Rows from block 8, named by matrix and row number. Rows with one number belong to one neuron. Each number is 500 + 25 x the weight over the matrix's rms, rounded and kept within 0 to 999. All counts start at 0. Numbers have three digits each.
# gate: MLP gate (model.blocks.8.mlp.gate.weight, 160x80), inputs 54-79
# fc1: MLP up (model.blocks.8.mlp.fc1.weight, 160x80), inputs 54-79
# fc2: MLP down (model.blocks.8.mlp.fc2.weight, 80x160, transposed), outputs 54-79
gate.63:504520505499521457501505493496493477501516528520488488480505473555535462497514
gate.64:524470443475463486512538487527548494473482477534507453509504535538514465502482
gate.65:477512487484486514523502518498522494479490486518472503500495514487535500501502
gate.66:476458470540531529521457510563494498529519510504508506470524496477490497489501
gate.67:476484553495473519460491512525506561487476488483483524492494523490479496507485
gate.68:497511505510526475494470514501491505545502456503503524551465484502558501514507
gate.69:516523486500533519467522486501508494513461492497499531502504515492542498425478
gate.70:447494530464454503509503502540508541541436470486519492493494498538516503541478
gate.71:468485528474542504471454512546512525491532492510522469541536492548484543440494
gate.72:504523521492495508502504515525494507529474456522528505470483494490501521495507
gate.73:510483496500483457472509529473525495505491511486488452507511506501544494497543
gate.74:498505511503507494497512544515541514467511517507537494512494511495515531517493
gate.75:539518501537478472497557477507523553495510521523553526551493475525494509477482
gate.76:498499506503493526520480447464511498517479458548467521495498508540496495525466
gate.77:498456515473516514539490479517501509530533473517484534469502520492507503496526
gate.78:499474505509509503499498511529504486522501515438499476517525500488482498481517
gate.79:474507467467483544518480483485506542471479475486510515506529494452503476531523
gate.80:489520482511503509530509485510514532510455470492483506485521501482563502468509
gate.81:463468506545467475515477500517548483510489522505516551508480535483457472498470
gate.82:504448489487504453530532532486509547513507458523510511490475543533516495465459
gate.83:464473499480506520532511483516499498515480503505491497463529525520503538498472
gate.84:473517509542504494483481505508500520517489481492482511556456483482498498522505
gate.85:474475553481471482495524489531504487535471498477550513503460525495532479498482
gate.86:504457484552508556498481490500513485524504475512472481482604487505521511536528
gate.87:506484479504524559563420479484497527473524516488505539528487484505465482543511
gate.88:488491496484520463503506516521526511499554529503465502469495557518487531524526
gate.89:488522534453488465490550493503513480456520500467527500530503481509548519475516
gate.90:516501501474505476463492510509525530496483442520487553504510448486475485506519
gate.91:518530521507498537480525503528531508484513503470531482550481556498524492500485
gate.92:460525493538476537468503472497515477506491486492490497528488508464493503505499
gate.93:503521528466524506473512521504523465463487473505440524525491485538447484471526
gate.94:493484526488512504491498512489530515556509520502522529521553502492470527509511
gate.95:523547511500490486512470496535499521566501475481523454499497524525503471498476
gate.96:515489508499545456505484544541512519467491496520493513490460519432487482514464
gate.97:509485505518538514515488485481517483502513507480507517568495508538485488507537
gate.98:496500473484559503493490496517502491515519512512531464523509450522497509500478
gate.99:500543484425521511535498480513506526488507506465489499571510460450501496500519
gate.100:565508494453506480491517532501484474474506489507532510489454487467531487507465
gate.101:492485490514526540485498475507512528495544504505464486476503472536450510513504
gate.102:482499437462521458548527477502518507478532489509490486481542509454510549518504
gate.103:463538480484491503513479535496507526523528482465501506543483544479480517499523
gate.104:535521526440517494506487466519486516485457528491543498522521535477504523461481
gate.105:545504472471454525516486473520503465516483489439514492541487506506535514516504
gate.106:498489520489549466490499512453527496491453505495463496486521460512493472499499
gate.107:514486520541492496508482505505509463512439550459516526509471478511518482502518
gate.108:488476540511443498490482491462505516516510477550492492507482500557483535496494
gate.109:466524534485459538475485463496509444491473509504505512498494512479501511510504
gate.110:527478508501488521555505463550516507491530511499457516499499459467491521490525
gate.111:497520497493493548518495472571507515463523522482506546535522487515483518481503
gate.112:508498538516522507487479503490514522458491478469500507453519532530502511500488
gate.113:536530494449463511474500483487541510537507496516462476528538521516495517497518
gate.114:509497491490475537516513514518528503513470519527526501530449463469511497502499
gate.115:533485513514511486505549530484503479497517493480466509508497482492535512550527
gate.116:480482534471497473486457482466516496534441502526489497453521542488543499548518
gate.117:506504480503511578486461466501500496514516476429489485516533506511571521484482
gate.118:548483490525492513490472460488498522500518466502505480493535472505487495499496
gate.119:519471511557485464550490472503488528466483480471492544502514472499466506503520
gate.120:502476522464450505516499489490508468529497473507534483514497479515501534457493
gate.121:488524490484555514506532538460509531484505496534553519455526450509485484455527
gate.122:520490496526465455535506524528474472524489482520506488518539503552527523473494
gate.123:448456470465463469487500506509500524502481464493517517480469524499523488515467
gate.124:489502537438520459544485513517515497522497490459476482525490496484533512486470
gate.125:496462499488502494525487513473476502487486519524479519517497468510459537540554
gate.126:442536527485492518486469480514502553499529465480499516505477521511518499491503
fc1.63:499510488497534464524471505498493495440507500531515511491500451486545471482499
fc1.64:478519532510517527453436535519489497495496500467471500502479515484507518510551
fc1.65:542509519502487490473533524481480507523484493493532469454511431492505509519508
fc1.66:505502494511475470511521485549509535460529505479478505524530526536486482520489
fc1.67:516512488494512537502479511459524498494503469460480573451502466507541482511494
fc1.68:477523544473532503478516515479508487524483513512506497546506472498545513474493
fc1.69:482503494479515529509530456552467488515546519471504516500504501478452505461489
fc1.70:544494472526547506471499488475501478445541516506465535508519485473484501466506
fc1.71:493535474521491498485539459459464441528440523511501491508489512480515485529470
fc1.72:511477503502498520480542527524501507545470466507512512453487497484496518499509
fc1.73:519529456477513475468474452496493496506507519471522493504531494509493523518507
fc1.74:520523465544520537489517474489501476538524495558458460435498486482529503497506
fc1.75:482495473464516483454429504540498521483479541545501493514487525527487484476497
fc1.76:520491523525486495515505506478507494607486516454501442510499511492553489488481
fc1.77:500490496496512495510486487461524497516539455527513521473557490487505508506540
fc1.78:524510516476531518475540546501535472488504509485467483462431452494525481512474
fc1.79:527468529530519470481503487511489469528541496488505490491484518540505506472472
fc1.80:502557496506514504504515511531488483497550502547470457490516483465458516496513
fc1.81:498484474499505485499494494524518534496493486494510490513508478499488515459509
fc1.82:523519522502482515478493486525499497541518511474465456534502481473473480526540
fc1.83:501495486551457470510533524526496517522518500523498467527496504498474459545520
fc1.84:514509492562497512550491442498477494523530513487458490480541525523505487536483
fc1.85:532496481529509506506477546511517504470497517450487500493507480517469516512519
fc1.86:522497470459498514462470507530526504518505492479486494453576496497528513522537
fc1.87:516501540515516512520430463466475460470519523548482520512474525502468505507503
fc1.88:511486482511477507479514502517501500467463481483526503498493432476493451521475
fc1.89:512506488503504552527467519471479508514506521506461475475468471494444516508524
fc1.90:537518483454523446491476552543511518506536459524474496516520482461498482478491
fc1.91:547492496470504513462509511510479510502475472446545514499525492461501505537504
fc1.92:532466515439495478537505494514495508502527503502499500468515486533501504497494
fc1.93:465478504509500512555482519514482535496470538527500499504506505481545546482454
fc1.94:496514441509481492512516507515526481529505501534500493514518500488497516452457
fc1.95:490543492486442527500488549548477479467536506485515507489499540473508519550526
fc1.96:467495513486512491523493529512493488488524527498521502544493436520490497471503
fc1.97:475512496481471494460509508492480484495509488499490499426508478475505500510482
fc1.98:503548513507468499463495493477487536469494498508475514520463561497500462462524
fc1.99:518474528534544516503440481477502504507532527499518497489499498533499493474509
fc1.100:504506470527506478490516506496503515506519565511487507493518533518515484487442
fc1.101:490516490512539528459522488524531506493553503497478488460477492543479478503501
fc1.102:481450474502517510493519501504499515465524481517496512466568482463495534524521
fc1.103:454539514482507515515477522482500507533501513467499502548481544506506508531528
fc1.104:489486471544488535506500507497512529508502475497461488484474438506513473516502
fc1.105:495541541500482519474504515527490488467452487458491481489480490549492489497491
fc1.106:463516513512556507480480456521505517528512508443504528444540497513497466509522
fc1.107:496490511479522483482506499512523508501455487534527488493456526538492491488504
fc1.108:521478486527542494491487493510503462452503493491474496510548466496498483535501
fc1.109:520474472516525466525505553532502535527528499488476516508503489502485497512471
fc1.110:480535532482536475552529523518513505478507483504470503478485475494516545504492
fc1.111:484519467496526523530486475472495483491503434528511498495482486526496453511453
fc1.112:489457476505431526480517508513488525506530506532494482519492511479503500515516
fc1.113:470506497538427468512492475515536481494493485481516519478541559492462500475477
fc1.114:511492514472524460469477512475506486481520521491467501531484484484497493526540
fc1.115:475501504508493507480476549494516494504497517501471467477515516455535467494502
fc1.116:476491525482471531535507450506503460502492493504538512454524470469532486480495
fc1.117:534485490460521513533514482474483497477481518473528517496491484457474510506493
fc1.118:467493512468532476526530538529471502500505524473491534452473526493511498497518
fc1.119:461519493447491533458505524500499501555528511515509451498475511502522505501494
fc1.120:494487455506507502485503511485512516494482496494504523483473528485509562533509
fc1.121:532463540526500503531489546507500515477519468512498545501511523517457479457547
fc1.122:495487491481517469509498440503532523461481524503494525500454488477506458495508
fc1.123:529436509535485489474466498492502506510486494473488458511455519485504520490490
fc1.124:490462524514512540543505484491508517490521472475523521480494494451546502494462
fc1.125:458429511498494496504474479505480480548488511544494495533511534495475483473507
fc1.126:476500505549521487474529518479527536510483482484494534542541476480512491457496
fc2.63:456530523499496520502517440484512501532481478504555508455531513462478561476484
fc2.64:502470479501502532524516514513494501502453494494493502481495497520506497478485
fc2.65:501529480498513503508498502509524516482468504477505497493548521550513466504477
fc2.66:500535524469497510525553512539511498509519465488494504479510474518487468520443
fc2.67:482482506485536483509524465468493535503517447504496521495522459511495501490507
fc2.68:514458502502486492450501493500494439473529514486495489509550497460509488478496
fc2.69:486492493524449466486533509481483541494501503456511487521470492544506487505489
fc2.70:518437453463511519528518467488520518595486491504518458516483540502485451487458
fc2.71:512454473525572536507511485496483489483446486540522484505525504477535503469471
fc2.72:516547524482504502480474496503486485510523470487511503494507516526472552537535
fc2.73:564481476505516466501510517473459488501510531497511500477526475494506475499515
fc2.74:475526506522473499531490485498533471501479474467465506473492513501512449467454
fc2.75:520478515496501490495507524540499493496496500480490469507505511512502525512515
fc2.76:514538520492483483512499531492467511538509497491488564492480515554491494480534
fc2.77:514469479501516480451520502488504488493493504501507433513510490485517543547516
fc2.78:523471511525494467525512504503481462460472494476486510531502491508455502538507
fc2.79:498531525519504504510524476508521495520512450476505528493494488468454487485527
fc2.80:473467499496476512524483493516486499515486492472503526491503501502480497454515
fc2.81:483478477508488472493502513507532462487474489489536498496488496478500561508518
fc2.82:524530553525509487509505469501529514512531470516507515499503505487499476522523
fc2.83:504519535508485481502510502505486509493476483513478501519485505490497476514486
fc2.84:518481509466509509516507490514539488466502503466539507496517507516483475523524
fc2.85:529497483470532493533495524511499490454512507536477479481500498476526468470491
fc2.86:463468458527469535465508478549501498473467479530482542520489520488517543464473
fc2.87:477458528420516516508533494511501491457525508457521464463443496531449515509517
fc2.88:488484454518525509430484465486479538487518483472520482537555518542489446508468
fc2.89:544538511459520476474516520511528495519510485481501481487519575511515508484525
fc2.90:524483538526455501516500502484532486447467506516476504507501491517440509530504
fc2.91:505529457499483522518485466433464488487500483500431481484484520476501505475497
fc2.92:541505541517479487500480471499506468419467537541499506496503516510491500500501
fc2.93:510496477502515490538486530495516491513515483513480538452523555485474537533528
fc2.94:479503483509505469498517504520534516503483520479490502524479483474505524503473
fc2.95:468515505501505530481488512517535472449518462498473469498542506522489493476492
fc2.96:493523535529502430468506541508468468506510480454467487472473538542514528502495
fc2.97:469488522539514526523520483505496473528468456526500490494460471438525457482548
fc2.98:516536507523475482534469553483484509522492518479494457539482479514471482478592
fc2.99:454500531451437526497510487444548443501499483500534469569497513495485494544534
fc2.100:513500524508509498493498515522452474486480460472505550465510494530509515480458
fc2.101:454477516469470490493471497512470505521506511457513492540491530494515494479499
fc2.102:462456483545494549455528517510526517441466504476500481498504496536498520504515
fc2.103:509529494461521521515489473519477470501499512534489529480478487475492506514477
fc2.104:461505494533503472466483528508491496556446538542425463511495455507507488480538
fc2.105:451494531511479477507538507460498501502512446540486495529495479509559473503533
fc2.106:460504432480466509522514485502489506494467484468485495459488507538527482524466
fc2.107:504479545459500505478511522515498478487506507481511532532480511503526484528512
fc2.108:487454433514528516483495537511512499493538501512481512473521520452495488508502
fc2.109:502513471477478509477468487531482499497493544434507533509545528511523477493523
fc2.110:469506490497477499519476475504519493514474459474527505538540492520474497528510
fc2.111:506450526486536509496529488510506500514528528504481490533481495480493490498518
fc2.112:477526524495525505497499486495491536468506489517451446500490482514457465458477
fc2.113:478516472489512445515493515506492541465474501496504475512441509503499487512494
fc2.114:513461507500495475453483539508533486499508499508500530523517505483508493505510
fc2.115:483488521512526524528480523475510493498476508498502511484456491471488499469485
fc2.116:463512523533519495461547464450523538509512529470516489442489484525500468490523
fc2.117:529508487534509506563487463508541503549479499530431472476486419458473482483537
fc2.118:467509509505468476499495504504535495472499515500491494553536487483536508483517
fc2.119:533467436554527504446504487502466492526503514479471548569493513499450465504484
fc2.120:504477471491514531528423507527520501524529487477498471512520530506511506528499
fc2.121:502456506506508461530407521443480499498464531491511506498515464454479510483494
fc2.122:475499477476497512482497476503515503502510498505532512487544509513511490484499
fc2.123:494505510529474457501509498467513512495535500476449529511493489502475525537496
fc2.124:535501478461541521447458434476504510516452546535488462546542534524486479470502
fc2.125:543495505510496509519491515493518482446508515477494513489499523510514571489469
fc2.126:519506500419499467504510495521515518512489516551482463536497463511497515463515